Rows from block 4 of a small image classifier, named by matrix and row number. Rows with one number within an expert belong to one neuron, the router's apart. Each number is 128 + 24 x the weight over its row's rms, rounded and kept within 0 to 255. All counts start at 0. Numbers have three digits each. After the name is the row's rms in percent of the matrix's.
Before each expert's rows are labels from the 100 images, of 14848, where the router gives the expert most weight on average: "strongest on" is what is common among them; "colour at peak" is the nearest of a few named colours to the mean colour under the peak. Only what is clearly more common there than usual is listed. The data: small charts drawn from random numbers.
# router: slot weights (model.blocks.4.mlp.router.weight, 64x160, trained with AdamW), inputs 40-79
# up: expert up (model.blocks.4.mlp.up, 32x32x160), inputs 40-79
# down: expert down (model.blocks.4.mlp.down, 32x160x32, transposed), outputs 40-79

# expert 17
strongest on: pie chart; items: five; items: four
colour at peak: green
router.34 107:149123164094106126168162111074103140109112121160139138160116123131097089113117129144102102101139133114118146082154142137
router.35 102:140145103118160105076129097115120162075088110102139176180097105122161140143115101151128091139138118167129165138138121141
up.0 109:146107125094109137158092074073120156137131090111098143096133122113107108114089140120144102100127114133134124120126177116
down.0 107:135122103113097126106087102135100093092108175172156131118072117151176133092130121131148118151151138164115141106150134160
up.1 115:085133130147116127110108120121180140144120079130143139100092096139122100095122133150125162154155144146148151124083139128
down.1 126:132117148117153101143118099143144155121127122126088104083135124138071144161150165130146138145131203143148148118109135153
up.2 094:108138085169153078140108145096099155129149135149114106134100148130117168085092134106112143133133144107101084135143103122
down.2 091:134138107120137106135138191082140146173137122136126146139085122109124130136070121143067120117108132133103110086117121094
up.3 101:118149104093136117146184152112114074116114132158094131128140137148137100097149070154060081150119114101093127128121112125
down.3 100:111133143129097124150117113147091088113137145128090109118154112156131119155134132154102115119137123134158141110143115109
up.4 089:109116074169137101101116117166129094119121156104113114118114082105126131128132108144138151113125079157088138145119117137
down.4 095:139100173137113163172149142090121124101139106146166122127125154136129140114117148139129087153135115152120161131106146121
up.5 093:140130115106121112165098165074145113128096127148115136093147138134166130197130160096134104117153124121138156150132101133
down.5 094:129169096131131151129092130149183130120163123140126131162121148154055078150125102118151131120110121129101067149120130123

# expert 29
strongest on: items: seven; heat grid
colour at peak: grey
router.58 111:176137089153114168175128158106095095103108146123120086132127102114150120182139120161099155074159167156119139131159137111
router.59 109:136157154150130131110131141169179152134122129123127123125096100147152108105105145127141135137142085129166112167161132101
up.0 108:102132139152153133108139108139148132140169154130144135150136118142119162104134093108142159117111129137098162171099120099
down.0 101:151150119105110123136109153147097117103101086181088130094141139106114112137125157155106099115137112120132131126156108100
up.1 100:137087134133074082091159145158115153158119135129119109124115161101133147144131146101140157138128152141133122144058168115
down.1 099:127127130130079126140143131081128094139110159117136098149140072173117128123142148148164156104125127092132142124152149158
up.2 107:111130113105132120098142084143149151128185152114124116162120125136094143118175168123148127141121132094168163134122162126
down.2 110:120120096140116135184156115160121127168120112152112139110149138142122128087150183125185101065094135125143149164149096155
up.3 096:116149147104153128083064053139143106118142142145103099115115109103112129149133125097181168129109153163118157140113176110
down.3 102:133143099132137141154105149153112131148093158153150185138108103145131139098108152134131122165123115152131135171143162084
up.4 103:136142068107130123155150121120096136109088131125113124137154144130115115111136129185069151110161110173138134148145120136
down.4 102:133163148103096132149147150072138122122142096121122085135177109158151143150116160131098119129129125141121138123148171121
up.5 108:148128116120128119093095128137089148157170131112147093132082141110124124141104137131145176128107111127139157110165148140
down.5 101:074138107144154123129146075079113150094089126126117131120133127185125120153095130102139120161118118080116144146088136139

# expert 15
strongest on: area chart; items: three; falling; kind: heat grid
colour at peak: pink
router.30 104:158144167096118120146135137111140149094130114099131122147107099142151113127091120109113112105137124114165091151164165126
router.31 107:118134155085119096165131109105095160145134137130139105105107111162107108109129151123134091069119126105139160136191162115
up.0 092:131093139139125156149122124094072110098155121135130117129110111154143143083119147100137162118097155166106157136093128117
down.0 097:122151132127119098108137138152142133102125153130145145129126161138143097121114166131144127113177124086156115101121114102
up.1 081:119094100175179126115123126106116103109143131179105192108116163150122126117134100139154137084151162121088134107114149155
down.1 091:122115105136156173106091154110163099110114162121108125116127122132144133096147099142131149137122192081169138134170126139
up.2 106:137104152115137107068152096110105140120131105104098141141121118078156124127124125147149143109148116133137106154103154124
down.2 108:108118152133155144152145152126120174142119191193179134114111135140094151109136127157101143130122108124079116092109119094
up.3 085:153132118125126128089110120119096123120094146115141107159113122163153141104166115178102132139138133103186097073146125144
down.3 090:127099131161112091112148089140164130144167114125104117123123148135112126116167148105147146130137103117085171116137128141
up.4 107:119121097151107138128133129146123117179133087133145106127106122114090101133095129142117104120136116106142159111157146150
down.4 100:125117128184124118156142144144156104149106128146133089098121129162120155132128121105126121166133144153161100134115155122
up.5 092:166129096098140108109105150122139180121117104173172104140098103105151123131164113167136177077128115185162128123086131092
down.5 094:082095119151120103115081128105122137128154134135106127108121159133096148102121132098148129158126158157100111075116086174

# expert 30
strongest on: flat; area chart
colour at peak: white
router.60 088:126130145099093089145157079086145134180119158148145128103093125134088155167135125132160098141150139101109132116109135106
router.61 092:122107153087107114080128115137115110115127158140154144131095119147106156161165131149148086115146109139131090101092150101
up.0 114:187129173128106142131137140157152108161097140145126142146110096110124116145094144167144145133129139134116145142135158172
down.0 122:106134119131124135170151150180120103127137132100122165152158141133113139118149125108149096126085103122153104107163115091
up.1 108:170107169158129159136156073142144104103134125135131147114129112160082097113141148103157135086152158148151128182092112144
down.1 103:132115095136130150138169118154137173125068125117135095084157140136144151096109149135151097115139115113086096131129150132
up.2 079:128132093128067159108150154101119091113130175120135142139150092094118160086138121145147169136123106126104137099139136103
down.2 080:132125120096150135085155130105126128137132129182106133104126160152161146120112161143132152144137120101175153120137128092
up.3 111:128105139086101139105153126122116148130116116118105119139082133093145155130118149169100118163143188055142141139102150111
down.3 110:145104141164084108155106125113110079108141139101138126118144143182130124163126133124163138117152093161138144118118120131
up.4 122:160145168161140113142104088057140155160126113155108092101139107143119161118160136101127118155152111124140119090146095129
down.4 131:077128169140108121119175142115088147156078139139079127119089129114187119116140178147098144099101147107109134150144135108
up.5 098:126151117115128172146123154137137092161118116115143183076135166147131150155129078118154112099117152093104131172067127111
down.5 096:098111148154125124113140125119138109114118177134132126186119089161129136115130098142144132113105174140188097101130105112